Weights of a small self-supervised image encoder: layers 8, batches of 256.
Rows from block 3 of a small self-supervised image encoder, named by matrix and row number. Rows with one number belong to one neuron. Each number is 128 + 24 x the weight over its row's rms, rounded and kept within 0 to 255. All counts start at 0. Numbers have three digits each.
After each neuron's rows are labels from the 100 images, of 14848, where the neuron reaches its highest value: "top examples" is what is common among them. Only what is clearly more common there than usual is listed. The data: rendered rooms with furniture.
# fc1: MLP up (model.blocks.3.mlp.fc1.weight, 1024x256), inputs 37-73
# fc2: MLP down (model.blocks.3.mlp.fc2.weight, 256x1024, transposed), outputs 37-73

fc1.724:147174099137152164108162127165131138169115126117141114155153122143145150124173129161092171133101151063138117137
fc2.724:076135139096088120140122094125110140178109116113164137113141115131102107111140130133098150093122086094154109157
top examples: table; umbrella

fc1.221:140149101111126142113119134116138156154121144103109153091131126111120145172129141107144123125127112113100121129
fc2.221:108127143106160100145101115123071131119093115149103089156149108140125119128093190156085080169123145120164083132
top examples: sofa; largest object: sofa

fc1.112:134147146095154154119126147145124125129159099118106118095113101120071120143117105151100149152137126089102162138
fc2.112:130123165124101088088121149138128154112089112130168146180162121134123113151143152118101156118140139135171142105
top examples: purple walls; pink walls

fc1.210:151161128103125108166137110121193151152126136093111173113119148123124139143151089129153127149135119146101166128
fc2.210:133087123122158155131120085135099107147142108141125152172153142111156139089120168127137142109110138079118114142
top examples: sofa

fc1.326:155129132158137151104171140127116110130169111137103132109134161117134157101144048147127092161139154123115101166
fc2.326:137161127153101132100117162103145119138144147118108088127100152112150147127152127130106161132171133147085120107
top examples: window

fc1.478:146090118091101148149118124142131143118140131166128127104092109139116155160087176085131171125131115081136127137
fc2.478:095094138122142081133103119116128151113114119125152123094112104146083101186120134123161077139106134135153104112
top examples: white walls

fc1.207:140131123138125107082140109132133133105142099112111107126100128114109134129133145100143143109125162152127096144
fc2.207:156133139165136113079194160130160084129123120123145124160103178171148093123113130116128149135083130108098115128
top examples: count: zero; white walls

fc1.582:146091132079097139122140104143139152137132142140133125106141147109109163137165144103126122126146144070141083138
fc2.582:130101111151144138112116133163106112136148137187138077124167135125079154171128131141167111122136159136144104170
top examples: white walls

fc1.274:129152122146141136056124115126110120089157130172089119085171107114118128163144116136118070150141156111131083105
fc2.274:156084116141114146092124122157126136124094135156135145177149174159119087096142158100126107145111126163082111140
top examples: count: three

fc1.314:143099127122125137139120096132142162143113099145131108214117129176155120082160151123126157120090117118137113125
fc2.314:094140086115110145140098134130096159128139136115155073115199136147121120130179135093103129151112170140121099135
top examples: teal walls

fc1.720:139127119120129117104139146140108096136118117181157160166145139157180131131119137170101150132131104091155136112
fc2.720:033103141115146104148117142064128126132112127081172113126123129131104119124126138116107092112137126094138106158
top examples: count: zero; blue walls

fc1.374:141122108119143107155126086137107163141152132135112113116099151106159137111108129137142092140102167145138137146
fc2.374:070102145079093120121134094150105148140124118108087074112180145123100116133107141068114130131129148116097153167
top examples: door; count: zero

fc1.304:148129069136143134137114153132144135113106148107134137160105092110128134079125136137142132129114125119073149142
fc2.304:056143131118130106134148093154118118106120097170128116132166131134103099153121142126068119143126120121186136124
top examples: green walls; black walls

fc1.611:147162062164128143100141084164156124112121145155081125118147131128107190126153137109125146110123106156111130106
fc2.611:103102133143142135135151125090119162124158088124150126129114149114098109109142105120114116141147121113159130147
top examples: yellow walls

fc1.723:143139137127157138140143112135130156118179122100123084116098095073121119111187122099133103146161132142138111150
fc2.723:123174087169121136114124122174123111131116154176108156150150183132159151152089112163109155066132101134120149101
top examples: white walls

fc1.431:149135054125132109088162179160147155113087068142096145159125150150107138134129098120082115124097131102134139188
fc2.431:110101125112101105152151107145180120090136092159119169134129126113150065152126119135121129115135124134179129143
top examples: arch

fc1.89:143125118133150161148128111137132128111141110099118149131133103150106128110157147119101108148095122107109122151
fc2.89:132164137133108099123149150090113142138081100071190115127097151130112111167129133130093127123116104115149154121
top examples: count: four

fc1.20:155146115148158133098118084167132122111137120156102128100141136166079146150142112112124135109069138165094143120
fc2.20:070112135101095106142121089128160147152124120097126151155096164128148097128126148102116143116135110120149171135
top examples: brown walls

fc1.36:138144123146109117119124134146116122134110114176111155149165126134160164143087159131126142085126112145148159132
fc2.36:106139137155176128154156079138130104105145095132119135113129139097117132171162148128128126104137171151125122151
top examples: black walls

fc1.550:139135146108136116093137116134137124141095113108095149093113111102085143150149128104078109136142143145111156133
fc2.550:111103127121095110185150132094164132167141139120188128140161099118111138115148135173154152087164178143176119160
top examples: blue walls

fc1.310:142128124143131130160139108128156138093145133141097115141129154127060122141114111162088147125097110103078198138
fc2.310:112119115100151092126159153130168149143111142126123143112104078123145121119142178139158126181119169158173082137
top examples: door; count: zero; brown walls; black walls

fc1.237:147137110145123132165168122126176123130131122123135115105108149185180113128129123129123123156072131133132099135
fc2.237:084141111137080161132179117149141086133139119142148194130175142153151137136119095122104142139129151092142127136
top examples: blue walls

fc1.704:144170126102145135159139126130204158116153129090133145108125139133111135149150098151144121146139129127123155137
fc2.704:124106104129122159156108119155056117135112107149106131139145106111146125073123163145109158128108134148124123134
top examples: lamp

fc1.484:146152110117135112105159137125116123097157078133101179115122118129151122119140119127134133132092146162129163161
fc2.484:114107147133133162113106122100064129160110128131123130086150085126116087136151147121142122145131157130136101127
top examples: black walls

fc1.516:152184106137143158114151089135125105110091147109126134150124117104160189134129144137119127152147125081148154119
fc2.516:088149159104098124114103116102095162136103105113137105099119112106127133125167137113155150077153114096150121123
top examples: lamp; count: four; sofa; teal walls

fc1.425:141145137097186111095138113147105127109164114130084134133106091104107131118146100099091165126125138125092141154
fc2.425:129117160120087096098157153119131107127131098103166130126109124139124101135139174130144182116120076117139126125
top examples: yellow walls

fc1.266:131122109108199106135143124116124114104140138114102134100114143162105156139113105157101115112095106102050146125
fc2.266:133128130152100108120116135133094068125094145162128102148139107149152157112115163105132163097108131142166096107
top examples: red walls

fc1.197:148122143151157128188167122129155155125139111135139135101106132124133133116134111182118135127121175142094178156
fc2.197:090142076087148145168126135175133150139090100122146144163116129137104092181156115151100138126102145113122139136
top examples: red walls

fc1.596:132123135182129179136157138109133110104187141150110159129120124128132116084081105096144077136103090125148131142
fc2.596:122141110190143166102147132108127137154148152139110136113133140124157118084086107123167123166117104128139116106
top examples: wallpaper

fc1.580:120170121096145139110118171137100098155137165122099100114133103124174127118078102096146124111122149109103101149
fc2.580:135123112135152143144126116131103143160089142077135106145126143137125132110178166135116139172098172128134131137
top examples: purple walls

fc1.95:149122116134101102121171105125173136120110106137089120097123117104108212146142144159148149117136142166139139128
fc2.95:093098101088131117129135167116139166110115121120166112131157092139117130106101128104123103144122111088134091144
top examples: white walls

fc1.323:146117111119140155139148141137124131120140103112118094108126137140098148122114133101122155124137129088097113158
fc2.323:125096147135126106090113192124105152100118107133149129164163131153123132127102155117116114142120108111154104116
top examples: pink walls

fc1.165:136172123142126141108146110141131120117114147101131129138178133162109140176136088164100125162138144061127149137
fc2.165:114102130110133086139116088130099141137124122153166089143133142165109092116151110144109138106123101182137156170
top examples: lamp; largest object: lamp

fc1.9:134157089101161119119149144168105159142110130134131104172130117149133132099163147134088162163091127089091100133
fc2.9:088116100137070117150130140150117152162100142139160138150161153142105116100140122168095108111108053115154127143
top examples: count: four; trophy

fc1.500:155109141106150120070114162135095151133127102126109154146121095129116129133106131147157099156112155162120151125
fc2.500:069131138121090141130129109153160111134124128157155132142131165157153092130099131140119158120111100143169145127
top examples: black walls

fc1.695:154143128168116151153172128155127096165171099138081123119140157096150173109143088150138151141142181165127122138
fc2.695:112152133153125113118153137112147103169133128129116130152104162113152131139145132139123180109144152156072140112
top examples: window; count: zero; teal walls

fc1.257:139146118101174116070140129134090118120141109074118139107130111125128124094125124089122132117109132127100116140
fc2.257:166162091148114151085140097150108096116136104098160154122150151181104101150137144127100107156095186086143100124
top examples: black walls

fc1.639:148117108154148132068142098144134125130111126162139165137143138171120132124132117131125120117067138122120126137
fc2.639:076126124121130097124124078118145154142131116085141142122112153134121090141174142091126153131120122128127168129
top examples: orange walls

fc1.183:125131124107120160117140121123119129127173135101103086086125101102124125117105136101103122155143141103127099155
fc2.183:088100129110149097128139127104137200138104104091146134137117135135096110128138141147114133156121075075159167142
top examples: pink walls; white walls

fc1.318:150113115143124092108154100116164144154116116112151157174093159109144128083123110142131150135109105144110131174
fc2.318:134102161104141124108133088073167101126142120106124180161120137141138089111090153126147127101114127105128159162
top examples: red walls

fc1.721:158124090118167104154136149156094170109115117143107107167134092132088143151154138125082146135104122153118148130
fc2.721:052131138148101146115108095117155100138164163073132135129135129153156119129091098123137130106145083089172141120
top examples: trophy; largest object: trophy

fc1.759:137133086135103138114119134135176144119145153118129140116115135081123177124161124104146168126158088147096146133
fc2.759:117117177107153114134114146104063115115095087148104113146127124125113104147126145154100089143138134118131129117
top examples: yellow walls

fc1.594:131110120075147131114152119162121127107129117113122143109097040114111142114131114098128185160123157150121150152
fc2.594:135125132114099096084149133145130120100109130118144136132106123112142117156110188098143157095140079094134157115
top examples: trophy; count: four

fc1.402:142157091096158163091164149154078113156103127107132125150126112155166145138170129117067175162103151102139090133
fc2.402:098117166088139094142107048102102123135124118116170175147158150172106076120148130140128135134099161107134089134
top examples: barrel; table; largest object: barrel

fc1.667:132142086118150135124148150186121183152075126120122125148158080132093137151188158128083138125106126118133110123
fc2.667:061123109095124117182152093146132147134101129096164125131132129130104114146151158141107143111113111103164153164
top examples: table; umbrella

fc1.58:136110106095117148154127095130125137155141176105133135147113182132167142120127102122140135135141151097135121138
fc2.58:120129124130149113106090164159106164109129109138131091104127092144070133122116138119126088137110100128109108127
top examples: trophy; pink walls

fc1.370:159117138129124133138143125136151086162138105099115164134150141102098153085135082111103127125137097087055148165
fc2.370:117083144105140063163116123098136150137092111112146158110140134119095097134087156125149088130108133099137138156
top examples: red walls

fc1.297:138180137104168138108126138109119123106111114085115149089051047090171153116132175118130132172130164141124099102
fc2.297:149130171137140115146131148093118112142130114104148134151133122085143140113154113168147131121158153139135147129
top examples: umbrella; count: four; table; largest object: umbrella

fc1.531:145150118107147115093111091162102139104109135154078128135098124132110143162120157090064141157123138134119137093
fc2.531:119101140160112149137152148086156083190148143120139154104121145129103121120099074128153094102136149140119125166
top examples: teal walls

fc1.369:147125109113166145085151152129093113119140120104073149105137118135143126121104110131122113143104160101107121164
fc2.369:139170089157131159081116076174084113105135082146103151121144170189116114158115118135092095141104162105134135098
top examples: black walls

fc1.579:157175121168162164156150124170163122110119096149130104146103128096149131109171135146138123110140159140134121130
fc2.579:096110145104110110094116124122086153145141134126107127120152107141095114119125134119118151150124111145130136124
top examples: blue walls

fc1.343:143189114149126106147149118144155127139109112103115122135126154169143100133146127161081140130053160144134185106
fc2.343:099078160143138103118138157113121118111133128196156128128120151151110073156088101153197107142093147143134116128
top examples: door; green walls

fc1.700:143109113096123131131119106151096177137153135169079119081112115116144143127142143128111115162108147165139105148
fc2.700:133114110094095128115147118153116142117089129159103136140176137148119128127147129074108133097111116133094128101
top examples: count: zero

fc1.756:149103111067124113148153103135173156174077090134143164164113146157147140103173163147094150114119127155158138141
fc2.756:104095145125113160153103152131113119129115162106134111133103136112150180102154133101128153146181092127152156142
top examples: pink walls

fc1.658:135156119099122116122133159162117097151126129125115139118124077127148157134105144099131130086116137119126127152
fc2.658:117101140090155139157132111133114141081123120074117084162162118095116143130161156093124099153134117108146145132
top examples: sofa; largest object: sofa

fc1.393:162170135141133125122170106162121096151168083152101116121123134091143184099159078141145151130145186156132094138
fc2.393:076131144148105113119112151101117123179130166125138105133114159142133130143115121122128156116145127131079122114
top examples: window; count: zero; purple walls

fc1.608:146168104136203179142160097149146093092157126143108149127124117079173132102125111167131169134168136112129103141
fc2.608:095101084170130139152122115124134108106113127156189126160161161131145135113175134123139148109132142080163086152
top examples: blue walls; count: four; barrel

fc1.483:145151142161185129113135115144096112123112096168106130113139133153120142131125107149143095109103173161119145117
fc2.483:086118116092110107155137135108200117121160138116153141153110106115160099094115127139135186103134080089173134131
top examples: red walls; black walls; brown walls

fc1.524:155149110115151123131144131167158144107158083095101159096140117108147129096129103123123116121120100151106113153
fc2.524:096090106112086123157105142129125129140091164138145132136169127146147098119148158079135160094105150119161105141
top examples: sofa; largest object: sofa

fc1.30:144126135144144121098118111133097128127142089172084124087088096134126139146097134139154120128114128195125134121
fc2.30:091136139108119142173109142148171125112168121116137101145119138121166143149127109145124152082156089108179107105
top examples: black walls

fc1.345:154090083108116100128136151122108134141084132102127092125131118134090136132126156108128114156089129132091085139
fc2.345:066113154117147091111106123113089116127107087122142145170118127160125073150116170117104138100113114107156155147
top examples: arch; sofa

fc1.267:144128133134135127095131099142100146139113143137078119088133155137091158150145112126102092114124143147090121130
fc2.267:124134136089116136150119139105148126155129124128138149145121116124141106126111112152158156142154133118143137135
top examples: teal walls

fc1.640:155184125163160165153152126158174119098123097153136100134096126092158139118162125151138117111147153132140119137
fc2.640:092108154092110114095112125123085158145135135125108128118150100135095110121124136123121144149130111148129138126
top examples: blue walls

fc1.739:142098109148139159161126132134076149134137112137101099137118099102129141092142166128129140192104152120107081143
fc2.739:143143147121128103138126162101167116137097133082135129127096134120137119177137094138145123117147131150168149138
top examples: flower; largest object: flower

fc1.525:153176106160154136072136149143108138126160132129102113135100103131145156159131086105080148142103131119079153113
fc2.525:165113128132095100136147129111167129139159132116136138109145136151160091150111125121151113055102128124169117151
top examples: count: four; barrel; arch; largest object: barrel

fc1.15:147142111118145104155142094114108128135141106144129177137073113131158127116117108155141155149090170137149133135
fc2.15:121141111155189133085091122117087163122127117106116096130160125133119112102157139089138112153130140158106120113
top examples: count: zero; black walls; green walls

fc1.765:156155069101168140140136153149118140134097140101119126133127074114125150144150136156082104148117139133115097122
fc2.765:086138155162084110115115121119121091134173143130137106143164168126166116111089070136134128055147084128128135119
top examples: table; umbrella

fc1.613:147115113118145090121121110123146177170096096115152101193096138146131126071154135105114144102108122152130107118
fc2.613:091119111103104113161105151136112165128130145116126102101152141124110119132188131124127119147128171172120109137
top examples: count: four; umbrella; arch; black walls

fc1.576:153156077116163161091134150133133144090120130119119120157137072109148161096137111144122099146144171149100097106
fc2.576:145126127150148133112140142121132142128154137135085147145104185135165110128130070104127119193119136101102167103
top examples: count: four; umbrella; arch

fc1.85:150172104122118110103137140140115129099093128108081141113119106126099161161122097124080119132120131111100149134
fc2.85:112128170129129119135113092116136070150175136136159096115142121122106137147125069116167162086170130105121119137
top examples: lamp; largest object: lamp

fc1.492:144127086113102141120122103151154143095151152107119144102141123116101171138141132115141166138107094143113128115
fc2.492:127121106151075123094100136136169152175132153126152143135136134128142134126139120089158166079139101143147137119
top examples: yellow walls; wallpaper; green walls

fc1.187:141090118126111142115138171115130117095187146122148126107132147126138168157117134101145092205141172138115057140
fc2.187:131171154139133143174133155107156106144153114135107124088137062098126136149132150165123146128128099129093140118
top examples: umbrella

fc1.230:133092115114102135146150100111134139153140159095140136129118180179137126113135098118127137176112154115122104142
fc2.230:104135138116119106112099166155128155139119113133129104100123110138081142146107132114106105092116092121115127128
top examples: white walls; pink walls

fc1.141:155179146151121140123165123173137097137146092145096118125124141103144156154130106153096172104136108151130126126
fc2.141:126152139201149139106138117125114096155155108159106147131099179107104126165163114149141150114131166160093140120
top examples: window; count: zero; grey walls; white walls

fc1.424:148141084122139153084141137157136118112138138119146156119127103122110143116149105132123128135123108103109119170
fc2.424:082138147133132110110103124114082137150088137110105101136115161136127094142112144149127075159127150154110168085
top examples: wallpaper; green walls

fc1.13:141121079116143140174133107158105187123103122140101117148122082130065129154166150131090145158095110130108190162
fc2.13:020129140147106124155103104120131120132155131143158132128118132115113120156137110162137190096161083119131135132
top examples: trophy; largest object: trophy

fc1.563:158117127106108122180148085122151123169138135146131126181151162147100135123131126118126144128093185118097171149
fc2.563:117092173081106134152160139098155126147178097120134112094105135110107105135132132144150144125133141165118118157
top examples: door; blue walls

fc1.359:138123118135105131131124131135103135101147089121100088120109115119138144087127142119126193138125112175112183153
fc2.359:136137151090166134148134076140114155154099132154118130146169108137092109159115142157160118115118152101111144081
top examples: count: one; trophy; largest object: trophy

fc1.151:141139114096152134105139097129128152139169100100115110095131131092133124108135124087122104131161136124150079150
fc2.151:131121112136091120137102131145142137120115161161147158158162165123128142128104137152135143097144094113146144123
top examples: purple walls

fc1.430:135149095112131115152136157123131131160128163137134132123097127156172131110101102144120124101123164126099128171
fc2.430:143088183126132126168111136129107108126138116107147103150151121114074118139153179123108107141137098120138134143
top examples: red walls; umbrella

fc1.620:138138111168151117098103113136138126096125126157113135131146117167069135144121106118111103093080120170076140120
fc2.620:107101129118111111167140117114161159131159109094140110131082144111126092123141126116117137123133095108163149147
top examples: brown walls; orange walls

fc1.94:136131110115097178160151124163096126132156155068132100088128144132156141154153112149116169165100123121121121146
fc2.94:126148160147159103108108156118112139156104109139100122109115094146078088133116113135148078143102112159132119090
top examples: white walls

fc1.341:128154143116174144123147107150138118132158074090118138118112118089119102159120123151118134121138117105119154160
fc2.341:148131154123092102136142097118168136115153096148144158146153159122117092158157136120126162091145107140181122130
top examples: lamp; brown walls

fc1.767:139136133105150110097128119138149145128141129110107138148134162099104128110151069109132077134133126128062087154
fc2.767:116121157097143122170128076117131114161085130120141187154114137097148109122151158166144185132145174116146173143
top examples: purple walls; blue walls

fc1.758:155145116130149127177132160136133114085150161118109161136130105083107179138106098159118114130148151112032145124
fc2.758:109111151085112125152114137119150122104153143181158135143148098114141143117108127150163126091151091100197103126
top examples: count: four; lamp

fc1.163:154144130106119129138152097137159164164106099124097160153158137158126127135132108158108106141072140089099162126
fc2.163:137092128100090125159134131122169131145117118118145151173151181164131094137103125145136124089103182130134137134
top examples: brown walls; black walls

fc1.625:163124103094165131098186117162131127124137087108154148135128083109141138130142132152102136137130107086157111129
fc2.625:092164155146113132095087168111143131146091169124114139109113124117145136129115133132169116106159126170101166090
top examples: purple walls

fc1.57:149106103132138130139142162131143121128162174124114135108138111122108164126098110163110113108115107101042172131
fc2.57:090117102117114070147098123125137126144118166147129118139131102125163143088151158104157162122113121135185085116
top examples: green walls

fc1.421:139159090108141104088168079160149114078120116145120165140160139142097134140150122107127126132102110115139121115
fc2.421:052116151125114155164085128097112140133118141104152096143107169125133111120102108125139110139151135120105183089
top examples: purple walls

fc1.378:124070113085124155132121128143090176116081130140122144144133127119112135102138174129148099170155151119109129126
fc2.378:132175149169127123137159126120162071134186144120116140132119149129148145139158085151122165085146123128124136130
top examples: white walls

fc1.96:142142109091110147142144116130147120137148153151113123098117134146165159085119091088139149088122135124112136167
fc2.96:125114149157118129094112126148086103098151110153139121136135156135091097166121160137068096188126115113140123128
top examples: pink walls; count: zero

fc1.21:138159127123124165113135116144105115165106132106098151166117157128183124092118122119131170167109153119102172141
fc2.21:126075155084126100156164079143154120091145113119157168130144144132100131134136126100115144143127117108163117142
top examples: door; blue walls; purple walls

fc1.558:137118111127138187159145099181124144145149138146153125142134136152145120122109134185134146104090108114114142180
fc2.558:089115168130143126094072172102077155147082131123108097168153131138138096119135145091147116122125132162108112090
top examples: count: zero; white walls

fc1.254:147088129095138118119151097126145172109101093107125148163150152107091142133147129144090067179124140078149111127
fc2.254:144148119117104134091130109133154104134124153167135195105159115127146149132169117101174171100147117143145121120
top examples: yellow walls

fc1.504:153125100087143108129103168113131140104138163101121172134133076115128150118081121162145103143103108095068148142
fc2.504:122098133124148127119132157122117106142122128172135126182141108146147110105092134165136149127119112112140098143
top examples: green walls

fc1.496:144089086106154147149130107142129125083120156161121108177148135101113165100104154126145142122131156094083106150
fc2.496:108114112097096139180098097139115147136116139167122159133153086107156115096121160106159161084150137126187123151
top examples: yellow walls; orange walls; trophy

fc1.398:143177065110159131131141139184098147112091143127113120143135108131141160178148150143060160144098137110098141106
fc2.398:085114163125101107121091112110110125123166148169125111132164146121162112114110065091157098067147086111178107120
top examples: dog

fc1.578:139148102136122169129145119158133125107142153118132139124139129146120185123146091136154170135095128120115151153
fc2.578:094140117155074132086118108145147134153147143149154172126129156133152124141120093084151160080137092152142147131
top examples: yellow walls; count: zero

fc1.366:141103063099123153137143089142157144151107125127126124122124144158115142109144146107094105118119138133138135189
fc2.366:141142152147174121117131126109140088101159133131113207104122098102130142111180132126134159157164133130109122110
top examples: pink walls; purple walls

fc1.182:139100117168192111120139122121145175128152124109099125159081183140104139124149084152129092140108127119100127136
fc2.182:138125143116095152122156163132102099168108130161128112113174088126168129123132177109116168110143142152164150131
top examples: orange walls; yellow walls

fc1.194:149126132114134160126133090140121117130122134101129136127105103159141135119101127112151158181126149067138146127
fc2.194:151159101096134163130096118144103149111109148112089127115129121103128168136143135101114127139157119086119138103
top examples: pink walls

fc1.747:143094114092128167165148116145164137150114116138124151108077117161101125101148143096110121143096096108114117143
fc2.747:075106155125131103127129101113189096140166159128153176114107181118146146134166113092170137097151118124111101142
top examples: teal walls